{"model": "image denoising autoencoder", "dataset": "small renderings of single solids in any pose", "train_examples": 395000, "image_size": 32, "crop_scale_min": 1, "horizontal_flip": false, "bottleneck": "denoising", "downsampling_factor": 8, "encoder_arch": "pvt", "encoder_norm": "layernorm", "encoder_norm_position": "pre", "encoder_activation": "gelu", "encoder_mlp_ratio": 4, "encoder_head_dim": 48, "encoder_fused_qkv": false, "encoder_qk_norm": true, "encoder_layer_scale_init": 0.1, "encoder_parallel_block": false, "encoder_dropout": 0.05, "encoder_inner_norm": false, "encoder_moe": "top_k", "encoder_num_experts": 8, "encoder_moe_every": 2, "encoder_expert_mlp_ratio": 0.5, "encoder_experts_per_token": 2, "encoder_shared_expert": false, "encoder_patch_size": [2, 2], "encoder_depths": [3, 6, 3], "encoder_widths": [64, 128, 256], "loss": "mse", "latent_channels": 32, "decoder_norm": "instancenorm", "decoder_activation": "silu", "decoder_widths": [32, 64, 96, 128], "decoder_blocks_per_level": 3, "decoder_block": "plain", "decoder_attention": false, "decoder_upsampling": "nearest_conv", "residual_init": "zero_last", "optimizer": "soap", "beta2": 0.95, "lr": 0.0028, "beta1": 0.9, "shampoo_beta": 0.95, "eps": 1e-08, "precondition_frequency": 25, "max_precond_dim": 512, "one_sided": false, "adamw_lr_other_params": 0.0016, "grad_clip": 0.5, "steps": 11000, "batch_size": 384, "epochs": 10.7, "lr_schedule": "cosine", "final_lr_fraction": 0, "warmup_steps": 550, "weight_decay": 0.07, "adamw_weight_decay_other_params": 0}
Rows from block 3 of the encoder of a small image denoising autoencoder, named by matrix and row number. Rows with one number within an expert belong to one neuron, the router's apart. Each number is 500 + 50 x the weight over its row's rms, rounded and kept within 0 to 999. All counts start at 0. Numbers have three digits each.
Before each expert's rows are labels from the 100 images, of 14848, where the router gives the expert most weight on average: "strongest on" is what is common among them. Only what is clearly more common there than usual is listed. The data: small renderings of single solids in any pose.
# router: router (encoder.blocks.3.mlp.router.weight, 8x128, trained with AdamW), inputs 64-127
# up: expert up (encoder.blocks.3.mlp.up, 8x64x128), inputs 64-127
# down: expert down (encoder.blocks.3.mlp.down, 8x128x64, transposed), outputs 64-127

# expert 0
strongest on: cube frame
router.0:435546515548446479523418610487666576486465475587605462519537497503506527492463536435495559588495498437497441431487526478478534509420462534514540445492470548542473517548529453572495511443542460
up.0:473508560538498499539520520518543440512585512416494422518523551575437584473495538481521515516574476411472517481498507543396466441415541540424409443558470443490483513559466443504551474452531485
down.0:505425502569494481509473484520561653503481472555471518439528477463407435531506379540514493491422473587566491573595485499462478606511440485537487514463467467497558475584555492513456507567500530
up.1:396496580447500384493474472497528476537473487455507469515411488333491528439477543527515522456503542442563551518458427535600541439491464544502534484550487477437513581500421489519528539453449503
down.1:558457479558489526458525445513531548364504587581374499474535518592498571582532517523520543446433418561538504509557536498459479588466455523503560514485411505504496413452476529507473527572568577
up.2:477419463515457492510503460619493521534413524539550558489467487401534463583435504411537549405542534523467376525502522476389550450511489528518398472505533599553513455520547551508402553458538542
down.2:461465456586462481458481563509571554498514365482445615482509420581554502537480545550451527490552430484486428496464513507448598496506549478523523574477352533495510499475486419448512588516492454
up.3:392490519508512473534539482495539514502521523505600435512496562491406464464454554537428526464536546503467516609611518449541575470531584557524454501453426457519464504500537577444431437437513507
down.3:516505475555485463477444489518471465446403451591488487483569439514608607488546495507608596602541503517541519419451550567372478514455488493428503482539548505513491488438560415512530572513487487
up.4:472536492484470456548552497462491607562504493534504551514452497546564511465549423374487503539557522487487494515534420508565462492546461495452425455490361504541514484443515411516569473541549425
down.4:510460573469438571478402443549600448536542514569534486534524545482519514472488575542533546440407514521439438537472463508519540436488550469457542487483448499490476470563486490485537565440424537
up.5:459428509486464558489573528527553521513566456468472531478449473459408544515420454569380531489452446396463380452491463464492499460495531517452518576536437472460550457426510466597452551528510483
down.5:463488508459543434526473441497432514465467457462505516436565502522621478443534554459572518526527547511618521536475506552564508562574552564570498494421574525530450544528442495376536486473515515
up.6:591571415510528466543456463534526475497646543575526452489452543467469424440613494500494535551455580490449490434495449510514453462462519549481567502539481558492428515514493499436462455488463541
down.6:430483586501520529491464483441512563437411473416561599561506490526507458485452493510518493479502472526534529547484621473472555482590444452562454544526520438535459461468525553505537528427520494
up.7:460580591536440449574585433479527577577483499511464452513432455475503617500460461487490519494454392417514531478430545512512488528439460500414523541503492519514494571574456559568425571572531432
down.7:483465429443526496443527506482419506424554433439333425530534462518459435497537515522475551559507556547486503501493519484541575489553651471587556577456510451453473500456447490537584515581510479
up.8:547440518480502439588557568549485523492560473505487522502496607531541471515604558506452557559502494504511493541544473557498518456382602478456523548482497474558514507546476555516489552539441451
down.8:460620562524578542486511436411403514551606508502523460461496479585429576511497401519584455590481522561514535487416477430521443529473483471495466456501456548470497539427472547498568438493564499
up.9:495516401504361532510562462547469415459484570573519567458404557498464478543495519465433565538562498483451513484554580482531503418472424560492582459483456521384500475431442541518492495526502496
down.9:595495533522629439453420624432563565485521511449479464535525475473559465533569503394585444502489492586572528549450438489479441551506477474497443489517489479610511588533499484509576407576485448
up.10:524532575531502492515453333466582418332523484385547436549476480516504536494520437522546506470485432493486481438535477612572512491493517551495435569467502500576466474512491478400559497531540522
down.10:504437480481515498568510583464466550560444536642504575541505479537480463476481525460463468529494529520507507524485589409467468531489481462517592377590513486440541529495404498581431566501435545
up.11:418488369410482511599549496506458463434574443473541482540470508526460472533422506526493555532479510501489492556475444455480502508474536540471480575463471492494407447542582477558502504602523545
down.11:499527571506497446549510541472454451528456416492457581470479531488499476574526432343439483490546497519471497496489568582432489450547535460446479520541459487500563492548426497425495610407483499
up.12:529503471514449515472512461568464530601482501531530512548445553567473479474505465468479551466510461398479480401468540623501537561564513500522552520544524537449508533504599556552457567517495391
down.12:402523548466470512557569574575510465463356511416425575460588563490466503516583544467534538548488551536408455534496531516396528396419514537567467574445480552560501575508525423428535472466526526
up.13:485495550451465430584509556540423540649465472500485467504470468470536538485469487445397544469532495583482486418556577458474495500490460564467535576492462517502490518490496575549449439537590467
down.13:532482496548419598520476497561575524391527529521469501538554574523489504526526539437625479543466480459478482598521402585520521478487481395550471453559445474583500472535502504429463566399493527
up.14:509533543555532483466543473484513557524551476513614581546434488479392513475503571509521492402508483504482619474550553418505470542496490513503443487406420565539548478635517538542500593423560514
down.14:509472578465451553530472507556474454441433561477430516566653532523548434479491524520460538526478452542419430521462510502549428565443576521453578506566515533559471460399465419496445454516562498
up.15:546481442456527502436479471593479479475403604545501580520607518399488567540518564392496494537482519533487439404530460501473527481545488470484409497467462498591513533534473560335442497431457483
down.15:441454527503472510548453502451509573525549407503469490475437499560539479511409395492478515542582522449461527510511487549476544504435550495494565468485469570427546560477524510625566621590507453
up.16:421528451588557483510474521506489503467477527527396412476512492543551506586475517516426524537632554465527541493530439506480513556531462495475447381598414488464489476480504514500458449517468459
down.16:533486371535424545474537434511394406543540376480525517450427556498528486434534449513521516502442580491384431469494503565537573511425552502544574571473549526516602492497587461536539512465482502
up.17:613444481476479475423458441490508543519481493455519453455537412483492513501498490479581575507469459606542504449450522529446562464407466506529444526538441516559438474408515522518505569445480588
down.17:534556491525597457550535534418522492558469539490566506583530526484519439497547468474487484491579506542402476474439487382542442553555535534459420550484551426539527539535481474556548411552530418
up.18:551567459512489618492597554538476551529463520470443491499535586428478493579555520468486426519503503501535627491468514445446416517485510555545404564547603425524496477573469524477460550454525551
down.18:405409536449532474522467500501509525481405516516529518439525428448548546554513415457512546417418482598439487589491525520439538468632483437536502499488485519390496523498527494575498474484513449
up.19:430533488480396450490451509472523554511563445485510491421391477465591543496469517480481529455497452496468539458466544441458440563384476557458505507537486417509477525450484496434502523482551552
down.19:523427509512535542528513478550543517467382528562505465523546488494429478508501442405550442468444506570563428475514512533528602455588441445427515483543484460478492496665520523522444426462449470
up.20:467520476470597410582472547419469545490477410530526469494494511457532517567486460569515541527436483435483524511488470565446484407451469474544500567490355508545488590469593470577488556498450487
down.20:580472479530457587470475460511595468512538572564520452582511510513490515474412518544545459468518443400581411473508499452508669516444549488457606394521482394492542535470473475515457425480492489
up.21:455469460513408640551530500499570510508525394511532464457492468506470543481499547511415515492474436487520535440496533435443397409553557513564474465451514440483513490414519580567514448577529551
down.21:527482513426497471549496367449392509521474557499567552434570572484498574495495379522477532568505542427529489551466496399575542480486438520471547477492482481427511439453440486506531563469491468
up.22:438518483539441592502471448483558531458528474540485499451508520475510520563432554467499567442560577406518380480492410466497505577505521425594534602451459544471481404533439551495452471462522472
down.22:535526501467501460561472507536525535431501548527607505541412501481480463465515453467547525559473478523600545464453466505518605497463462608460543426486536449466540519692518543499505469484457541
up.23:514407488447585560464473443455507444430489501502517542475492406429517527535598454500537432547478464495532571426485474532563504503493548549495542464553511565561519577494440464644439417532577484
down.23:503575606454395446538530560549477512509495537484444484455514531618395520423461563549455570458563480479515418605449512498497537496501479518500460554445560428503508483550487474384591600492549460
up.24:487575451582470502470550376497589486562579408541485489470470497541487430440435531570487512503511453467465421470572502593444505471491495496406463398481417516476528459559493508442450491447522593
down.24:513428480459465520499508564583426515440447553518496490503464483538423511536547490473553494489353427581557531535485464402557530376521490540593568548557511538435493541472418446545520501482549466
up.25:543434456522472465464539548466603555559581455588549508415385564582509550523483528453463580450580486470517465507482483589492438514476480479545382469535533497579543447469501430440507504517544477
down.25:488512495609536504508532485587435445446452516489484487488548387482525531524530549592546448442464563466475553503515534416545533514452504456580535510495483534430414524470507509550534532453481464
up.26:554516548512599444479477442478434445440545577488532504506433497512481493529558414550576457543524533431530535587454453535548573506531532447465551436457593483482542482559389541476537356585481548
down.26:441502488590436573482536560506591548512472467523444556534566485522501520555450488499440552474437530555385399503508490544408570497462442470475558521555384501548488527477595487501568623499532551
up.27:579511560445452458456475595492486524564558455512517480419526476519550472497486484525467497508567557505429524622428452390451614562425532525493470498419494420565443409572463535549606468564543465
down.27:509574478510502433618499434540463513435430555493491511544454508491448468573520565462522463491537416471542562448566576544463444496488476462532483577509478506452504549404543471464399509495527528
up.28:471473560434495569592538541508535445547514460458495582516444607462429532590463496518510543496538472405491483430521495509511585528459485548462567532451483597473592380622483476477510556561439434
down.28:544613458467412465433533479565495515527466538561599454526516438493443456517564453544585435507460547526389489476461553508548485454584547489338506452567568426519457588546505582554487465440501499
up.29:549481443504509445507473481438517456467473434537580448520512549492601611491497541490535576492505496501537455548605451541494472612549522534441494518503435561562449522519483542502508442503425405
down.29:456492449515450475584429570463475506532466450574487571459543481583401456532464519521513620482557555543524509603493466469534547476424503493496535482402480522427552493433461423471520558532517541

# expert 5
strongest on: black
router.5:416479491524514545531527529517390515467566520441509653501496519403538535482526480430405533468538492491521636470491516515424451557485468497473535566390501518490472523494498491498518581447498450
up.0:386466460499478569467556425572521434488476546487540507472485575423452434505489513480523524577500501501473577432489566518394472476495502488466474528468445538489510509579496499426529491588441384
down.0:650510504489534477542507544437422528466493447492513472441447429477582548397529310467465516524479559443553514518497426477569445452516490479457482510496601464492502544418505472547485486453527522
up.1:517406458505523460559416527423608501528594518511438459522523520458492442453550409442586469552539448590523494627557479480492486507492438458507453439448501469518483512509481514486453544517479574
down.1:414538435426591452533608534495423524564395467525519593614419492477443503511464543338553476473471504485469476464551483479399594574449450527531538581455468523470457543522570529472465509505473517
up.2:439494422472505543498541491534531415580507425448442491532462405484418473476484520525453485441557514400518502497538497496484539547510498464448541458496421494484478420459492564530575438519482507
down.2:543490548457492441494432578522516466548568498456492384392501534541564497492507384515528542535490530539574491545440420576502521465495576478455405519548604505549546564597509525430487511500489527
up.3:491529399501471514451483468452379464538500595453482478545517417402497531562505471406414498448452568446530463426548473550458545495577536510521491608595472479434585508586472587452535574504455572
down.3:473401495460487462536574499543539525453422477499517570431492445579475439417501514530592538528593455483493535530460530444473501510462444523527568364410578543473472529483514438504583466459543468
up.4:511466475540508483532412500537447531424521423522472517575396534527562484558453535480583471377591490572503502503531517500533422440521574470535443609521490512483419497527416501524536486442528526
down.4:510515516472465508504558484396506501561492514512466426444418511534502461454524465546470502522436511470461417485501571525521532426545546568508512526474492452545503549470530423492493489553522390
up.5:489527373496537521532566535461480473559528433561404577509580529422482412547474495499477566528487488513457563534503446451511478555474485576486510400482617508443530477512398508532523481547502503
down.5:456465629520461491455450495542570619451509514381528480481543521584512498485552490481593416499544545470449478497537504514496417422486490402560441481529464481535512575548597479475505508471543455
up.6:513524527449461565563602518463470460506486557570580464491435498468511529489602550420568484574553513370492445482601453505473450540445548491526527437490459438453551463483509507592489600475489442
down.6:485458557563507397397508521514564533361479457473457442585566443494533519492527508597422533523485403559483522526457602473507526495520538508453447493518549483511485490398531452465452501431516535
up.7:513562560320382556579496510537481457534533527466479435451591512454552511494522548521537487424562516506514467550519525405545461506490502476470540532589594446444485586438429565432498486498511478
down.7:638484478484398491440456577518621455527524532559544439500474494534507553418482552521484555496538514463523406545436483558489539463463484490519507543425483498604513432491440477531476444464535562
up.8:601465478476488413450521490495476462552502454448482532422510478535542497506450507514579449550531520516535590410459477503551497519440531525541477503495626517500497498537442489478593486460535498
down.8:453519496504548584509510413472464545455528554577523488519514475473465513473561497488400524499425526541350467551593513502526491461567434457523493509514371518478449577540515459594430516610468549
up.9:369577381515524499520524542518424496424490554458441525557448536552442450524486477544495502539505491495498518596491539488471569499475552530578454465563475478489529446489464571535463420408499447
down.9:647445568491503462350461473509612492570502513532422466477571543477522546536516515374471490468512452447469477408476424505485409537538485520501537517461533489571534505534470482472592561520466505
up.10:536424556471530525449432470537507440590490541428491476480505502427514441527504514543452553528452568532550529500500512443520468506489494445526447457431522422548500468483461448453522508471494574
down.10:459484412474537487497477556477531532469527449509537471576455496539570478481485506485537414480587457426403536464457483477623478466527574492429531559544472578533478545605498550549544488484496474
up.11:441521455479468550595574523596401532526499535497477460527512517476542584541470497511532559534456522565468513524439353461550515542546473521499581541513514470487537458567527542490485550489497494
down.11:532529456547550489489471565492533558444496499504458501434564546530500477488470436481448386467582544500520505573617641488501521483446546560494431499521506537468425594534554433480542403526522502
up.12:449486446493555510466548479518472500455472473505451583553458538478510499487426579561452476516332595438510637506432362462474461468446492471479585459488519516472447542531556467440504486458503524
down.12:485517459579430534542536485553470521468497519388613483487507468536519537506562430438585455554601455549371494509467610481520529489554531481554461531570424545476566460434367494462501419462550476
up.13:507409482535516494490492517530552394512492483443550589505501515549550575464496411430488585462570543455512586510526520579460445490560486523453472417464517476480479637471402466519516538507522485
down.13:455569500473509484532456466523470520449518526353557410536482519517466473591534496602470444588467456629520538518415500392548533407531482467510503553492495529522568446503528559502544483521519526
up.14:518505427537517523435453570455486513552507502430456507414537596405478524504587464427467494445523523502572509405535592468488507475492451472504536470444530486539475516445522429496541524475450512
down.14:452471559432491484528472542550461437453501394531448542591456470542658495459479559464508480493459521526503459505426459545546570480517513550475459574547433484513375482497443528471462417505562486
up.15:401386528513451474459441421446526576558518501487541471435434438504472573497485515490494520497519560548528614481496470425579457496473565550498497474530437562539512521360508504554552485456512560
down.15:561535552570585524528555576606479400536456553529495567550539550528500434570506436529493475522405405485458396543500499494446548596519420475517511542572566419466470498570578473472486582530554383
up.16:555511526447438392547481442449539503440500432475517465544507492501472504608461506469483481581402526496492545569494441354469434558472444548489525535443507512601496485538522524541489586512496522
down.16:399468430520545518493487511473543499546457596470577519527470579497479445402531516445571512421486484530529511462546592526426436474457547569517475502558540498470577581543519437464461438399518462
up.17:545371564469542517508499441483462470485522503567466537493536547485444476556452433471499526498526516531480510401540614551499462519429551489507544595436467486544489418559505489381524494426528487
down.17:471604457528471556512474591562514548614530555405518434442484445430550483463606531527530483522529533450432481537491387485508613538634507453480470445532529525491491552434583514585521461497511434
up.18:466500537568494432450546554503543547546538369529550553473463443479500589487488572518474582385429526493447534456423501521481440575494384461596495465494426549518520530489543541572516560472498436
down.18:504493556407431509569470484439532493526458569422414366564546528558483487481490453464477462546556477522580450562531551528516508561468547548415545483549563505565546516486466556426411436517462539
up.19:476554567500471448496490487506417510409561459516472521494459500443515535565448511498546454490578417420506506597445554476522410466570432463499563545525547571398481587444476528463409517489540573
down.19:568476436500540488508498565412461556504527463431418600479553430482520487559539448417445486550483556448487525460489435426589547508514527437530459509508415450535565502608533513527629520519511473
up.20:594520539513518469500417473532504553566420510479457466543448474437436592497479403523473551398508476512491519524486529465398464549519547467498565583562449546383496470436485427481468526536495400
down.20:507501478478450503482533518437433446486558501504514488583525506490451448541523581517535505560469580475501507483446470539609537446496487497502441439466508483566496456510516555480551483422529625
up.21:532459527528446504589479455450453444465479493523562453478487488462560493498502492539654501466468479515539453471539471399512497502448480545410564411458461549478419469513461449391556455562575485
down.21:447539513428579577410430518558529561474449494508444408457440542534417452533514477472463437505525526546487553495449551501542417449540499506565388586449484429567565484453492610533452517396500485
up.22:400479469482478539505501572580442493474485471487495476499534495363433427575490481494471587450490485387489495530432517453524443498444508437488543533467449479539492466486479584583528462512483535
down.22:398551474520466525488514404499477486497536487475614499418436486490479536479531417501508526591518523471541485446518529477474575523572578594524510526546532486408519467575469517450424500526476437
up.23:439500550574444502545619500448474528543560490616525475515450422526493467661509501505464399507470516513519438483535538457509496410510565489524522464519517554402477477537486542397408538545482603
down.23:446563429371468560434364502478490453542537446438489414462510485464529449479499495529521493533456494499464564380468417509578543557539533391467511619512523503515516531496472553505525415559499517
up.24:471478516497583449509481598507394487536593491400494512502451445516491512490549461390564519522400486521524646587500541494515557496572466489524460507513522483401488495454407487480547517531492475
down.24:518501536450457512505641466480544524499442504598503514572482525448474584555478521563414467487625523425450411388486469460518436513380544500468539489442497499505564443524513455507427454451512526
up.25:534425533532431577547624397548528513562507570414523589519541499413417501509548495546476518430509503519532612445446507534507491471581485544583510497422539526586552525547429458450511366448450542
down.25:456518456465497497510462596494567501501408483540498440481457467570571491467403486506551556568542470500450447518549492479477474537403554513518441531671422483479460505493567538494475613534482378
up.26:529497534415512635471475470584495530578483528496500531502459501480552493507480491513551515546576477442430505474487536426389523510527597629510481455550516457548421508442526507631527456581503468
down.26:476487473506439429482468527407478508389562510499491486555498533506501559462463529520435484434379549535570550533499501532501529531481484396526546507441459531466485483530426483458510502399420503
up.27:502591532458480553479445529542545531459461494460414507526448431512538458473607514464535578419487562419443455407449558589595549559520441493545543478592536455533478557542479459471497532464394444
down.27:406443426491505508578470436443453437575551510482541468453467501456504464527483510388516514482582520518520484536525408396469513490501597518459498578457466572474549557505465507471606433508476513
up.28:464471424411514554547559461453496481585573492526487451570488477542422537488598470576448456458487474455508631488516415476473514542412543553528535530582481515480543617495470480495515464473480459
down.28:519532479574551529537500423559519560515513434434452636478532490407557507519456533468513495422581534536498486493598544474453573512579405490533532465477461491481400397485460536565575488511507459
up.29:413553488481443506433438454403465466413550519462503455573424488554549537494466490454444511545528478531556534435582476422504487547403519506487484467485488458469437462485476426580650492560487562
down.29:478431516577518526556572499578457476562464474570504660466489497531462463493559596511519530506478505509458411497526516492441487454471500546526549611505458559508566558509424505432441521439529520

# expert 2
strongest on: black
router.2:342459513604532539530529511516485567420555508466581466520474503451559558503483437416355603616484541423511546498430499503431524523483430528520543460378511576477493531533460468476519554483539432
up.0:393553424546581581396525471468497515553422432387562504564516465446502495501449475481471463529451551423529509462537475458484485465608577590528516469536531487492499530422534466509647488540518557
down.0:601420561446517488593414500509461402432608535502504467474456559581483583481503440570506529531572445568469492479470510491559522548453481475447527468532485586448524493545380550532404453463506547
up.1:511514519460551514573529477541462521550503548420483549522520555498556588558422512506473531535479549451434420530513526486463475546421521479478495528465390534488521472586405571416504477502524613
down.1:483524410484418550427439542622442548488478515585540474519372453500376428538628528492488469543451496444563489473481479442547550488514506505511533489542620453457500561468483423537489540464463523
up.2:534470470503537541506392742472372508421496496494512458544510525500524520540506550581485488536495610484483532523422388419506569493484479462496546504550487534525477477462473480426446431451492510
down.2:477527552492544481508513364493611507509504540561472504413528463550525471465530441484501532583527402509552520483511539508441397494517483527491424488481589430451555482531584487512561558521445505
up.3:350521537528441547486487462511568464543573473503479446445570569500457471513503509451504643500496509477542552529432496459565512484566557465535533579518483514470548611461447431523521471484537465
down.3:591470466533456418511557572559424523494430461459587545573515411455521453472458468475448456544450511569432495470540531548424464524531418530478458440555493445539469493506548536486502553459361495
up.4:465532487573522464537562392429520564498517434548558518492449450472558589445444535558497499471478488446526501517448593502500459507528363498610462436489574443493531536441481447445509512479534457
down.4:500404507396519445470476481461433474577515474462513492489560438478569413492519519487524508546507526488533571484522491448543560526484624521443509555552479522477491546519586528551487571572413430
up.5:544491519555487450492520535521549457511595516509426540485512501464516629496526418491535543535453537520480568440544623556474483498487532494559463471479460584458474586422429450379492587540423504
down.5:443501424420484588524522521544493494600486518438495491479460516500424484478510551436617482481565407427464464469480452469489500456505491500470495492518513542510484561557641514531464429420551485
up.6:463474513575417471477540520495505386400531527459470468533487508468520526590447529526497496536497445501541467479548559507506423428473502527569461586517560409481496513483496527527432577500455567
down.6:547470528485554430522504511515486528548517432485524580576468422434454451483498507422480415452537520457471619449462525484516540503506523493579504441543390461536525500622535498471591430546511427
up.7:565465422520480436479476471543603433502485557496566552483522457467527476487495413488477503405567518477536421446476434526538507537486442436509407553543499439529508548628475465406571415499479583
down.7:419472512415469523548584522492410496488499459472467440417475506497500386510521555462507501452468483553429541532535562436534559423539622624511527494531586523499446537422469592604476527407511444
up.8:474540459563508568508539472485550483584463474309601537518607499447561517465529508486535447525580581442569491411551589427538500456505517534403499442509456495589474495520491468468462549469526466
down.8:434541418567507496480403479577455561398510549547507499472456561485512530475472529548540548559482530529628607608447477543492517557480462464442492542517492531546443500450589531458561544562569481
up.9:443523445449525492584441580604508423474417572453544545547548522535472489464491517484546461522546524509463404514515494512481599509519514547439492597605474490496464470419439537453549471447471455
down.9:526443611467474486423548540583585556471505490401519425462568518447495507466479401514511493415492482546494521575463493575446503458514550485477436515532570432600496552566494546463452503475499465
up.10:565557488517521531428397520516426508524530486523494497551390506470462475563480524474524590536490517542493470406495392380452564563591479523595519585470442503482442470478484510576486531505483590
down.10:420473547469395475502541506393463580483537511370433469479609513556500497511493455549513470453452486423493522580547486558551493478468505430494492502486508573501424566573603483464479527435458465
up.11:444467472490451474430519425555433494418543537430581509538550534460457489572430497454445563487472518547500520487514522581512477498491465563534460499500458606465592606448507375478465416437504426
down.11:533445505507541516534532534481491573523486482534514428447435459542491525478555449570519539474459518402481549544520420468443490478558572426378566477410439440498436391522468570467466638574563557
up.12:519411506541530524543516508538601467521530503549516543504464468507531498541544514425427470442547430533532472546469568584505522522431439501463512422505495548469618437384381562513463520482506554
down.12:466488468551476597547518576478403541397511539450513452441464497515515533491523498456577494455451551418451556491554441488533581496446479477544521507542478434422374535505548467481560545446506477
up.13:517503406482555483478537437490408495508512412435525594621533420490463488521483458544492497486537540535515514490508498441533484551505486497474444393544536568466441425436499508449519459574564500
down.13:450453536554439461465495541418558486430544524490529366446482524578456522497539532560521541539528434515582480574453580585497458551492518447473483526477476460530591525547556472531612535423490561
up.14:540420565495586505559497504555508534466459527580445514476566484437519420492595557555476447503546481454499496456502456423490434522487532589524452545484533420536562452551438469382479429490479582
down.14:466547419539429440452449517427455505572452513511544443569427561510562565554390475460526553525436505646479495500504542525473518525515489525401535433491505466463434512521531566476521440511486449
up.15:565527489585453441554523554389416532382524511543479480527405540509511570610486466520503519534505505459501392545506458424534490508463459469507497541526521470581513477473562491454471595486468490
down.15:467559440488513539598471464556426501536467503466515542507522442586461546427472513536552499550418479521476557477487609463480496548432484554480602465492438571403433464387416532521507458519495542
up.16:493432461562508577486521564523536530426521469458543580526590552541489554493595489536549482581511527556440526495510479526458581525485531438457636531410462467401552454385521460582463514452424438
down.16:511534550437476437585469457466447505560463506520503450526508498401522408539402516417445512419511539391619500526499537423552441624436449536500415460524494544536392531513452372433541494539513450
up.17:485518514530478551450517502446486515476505470462416543519579437456519503523510522529423504535412537483532577487451421463561461541431529502489485431461510528373534487548432500542516476544490505
down.17:452495499497498478510470497542564488612453466486594563514457566484539492473483543457569500457473448530491430449508490559393473469453414560500467506520506487569475536485565470471481547438527464
up.18:506504471434490607515583419602493490478548500469458402517486422498413484510509497411438543491523443456452572478485479504493552475483423518453446499516432573611480512446560530524488575507473430
down.18:473496465442463454593480454443534414531410473485526516510450581591437478526438552469560578507477493477556458382475507496484544537449503529415527526423621427427496518555463522451521418536571478
up.19:479471443495499420481465450463520457542419484476586463534468545565462569504515473567525537421470531530570531539403476559511604558507534521497459467538537585394527500461504483473523441449466520
down.19:450484492426555550448546616450490597528539401525492505471480398472559433477434507427481459567541551462393556467499501529508497466527457464459449542477376355610535598539492461507504493516536511
up.20:459554561541521488564446352539543485485536528455421478570529536546461548517481417534475472510568473592458581423408517476478485564583457529557509514451468462512506522510496422402567457513495445
down.20:535571447599489442528526514424564505517492481512499554608518385489486457453452565590496462587538406495501482449577513422541472510489556498436483479577550530521574550458387516578424505481484521
up.21:502533508599430512479518595549407570451478462444529460514488553540529561588503468564509497459556477488472455530355545601497470483561546446468466468566417448467452469548500485515540528516527559
down.21:473533473376543496510500414449542441501469561563466490512469467508474489497497519430570520569421531435546583501572528450429508565434466490506508578431487458505603514468522520579449378490544463
up.22:424485534555589378463471492348454578489569410505552583513427500499451527493491519517546475457521444465502606518466527542435466532499544450488495445447467505512548487583530481544480518419503494
down.22:617471536505419574480551474618476424482523501432435469516595536489494546484516543474463497495493447534489454391537560485537477540449522516510509505522526425565499493451497458483518415525616483
up.23:480483466448552485456562440546407492410480579532462520473388513521517441516522444519518418485460545512505593524499409488490487509471536472497504515529658517483526525613471538523465493536598570
down.23:532597539488431507550468542510645508571547484504529483482621437530524494485380471446469535489499512544483439510467514547577572433482495549450474468513375471531476476412535442453573503461481482
up.24:492480498422490511561482607526496529436562510533613541463576401556548439539506396503485541578520524454478547573450465406500548550424570537455489465571546473519566441574454506526554455487544517
down.24:474549408614464454371505445493496600504570520530402566534488482463496522500509579503478457470431482484502546482513501576538480449466523465591495506440402475504459562448557472512508477558527409
up.25:544492544487489444483527459545532564451475524528491539438456494573538536509496584547563483498499508482428477565457497372500590462460544526402392501475442367516547457488404472402529459521544388
down.25:502495575538505530457503549456476483561499508487561466584557536451479494470506394537429531544500435479642487436529543606445432554557471455532561451599594571464549511510550518512485594513445617
up.26:524514448486547548421474436495539516502473513465555553499452512447507482462502523518517607474489489408488507569444601477545572496413360525428520523494487496565476480543543475440407610576544535
down.26:499619485452462571522501470572476424561452447498512390477467525550551476465443544443553499569451546544419519491435520579576441472521546582525513503510485492465470576513542570548510378401535408
up.27:417573552529507541528521502447548492531595466438507485613521490486462470523573493523470583538452430495543558433522557541598557524510505463490611511480422445417482546456487638478568568556525453
down.27:511532432500469509449559533488541488516392487571430599394435531515574589506439418534525483464611637530548553513489510534523417532480503511566518455487490551575564453496472424574495517406488584
up.28:464491480517472502542535483521559507451503485505508535448587483523441505560479396487524480464490506532544483599517419423447527447570520480522398482465526447621441479445490479586524402559444571
down.28:486479519415507446423525504474389427586459431516585516550496569514515446468503495566499421485536539547455353421409539534502402502451524550413448517520556530507540504567565488411517527442413512
up.29:527545444508566543457478626572438498532469528476545504572511487505520458534414522402490478552533479515535492514564470543535475510424583476473508372489467453505484566485533443464595500548570404
down.29:412433542488417488529537455494531537479506434547465488486503514455552470526552448575489489523453509467444541424500587492566555538630484585528504586537552547441558463470452435517399484530457473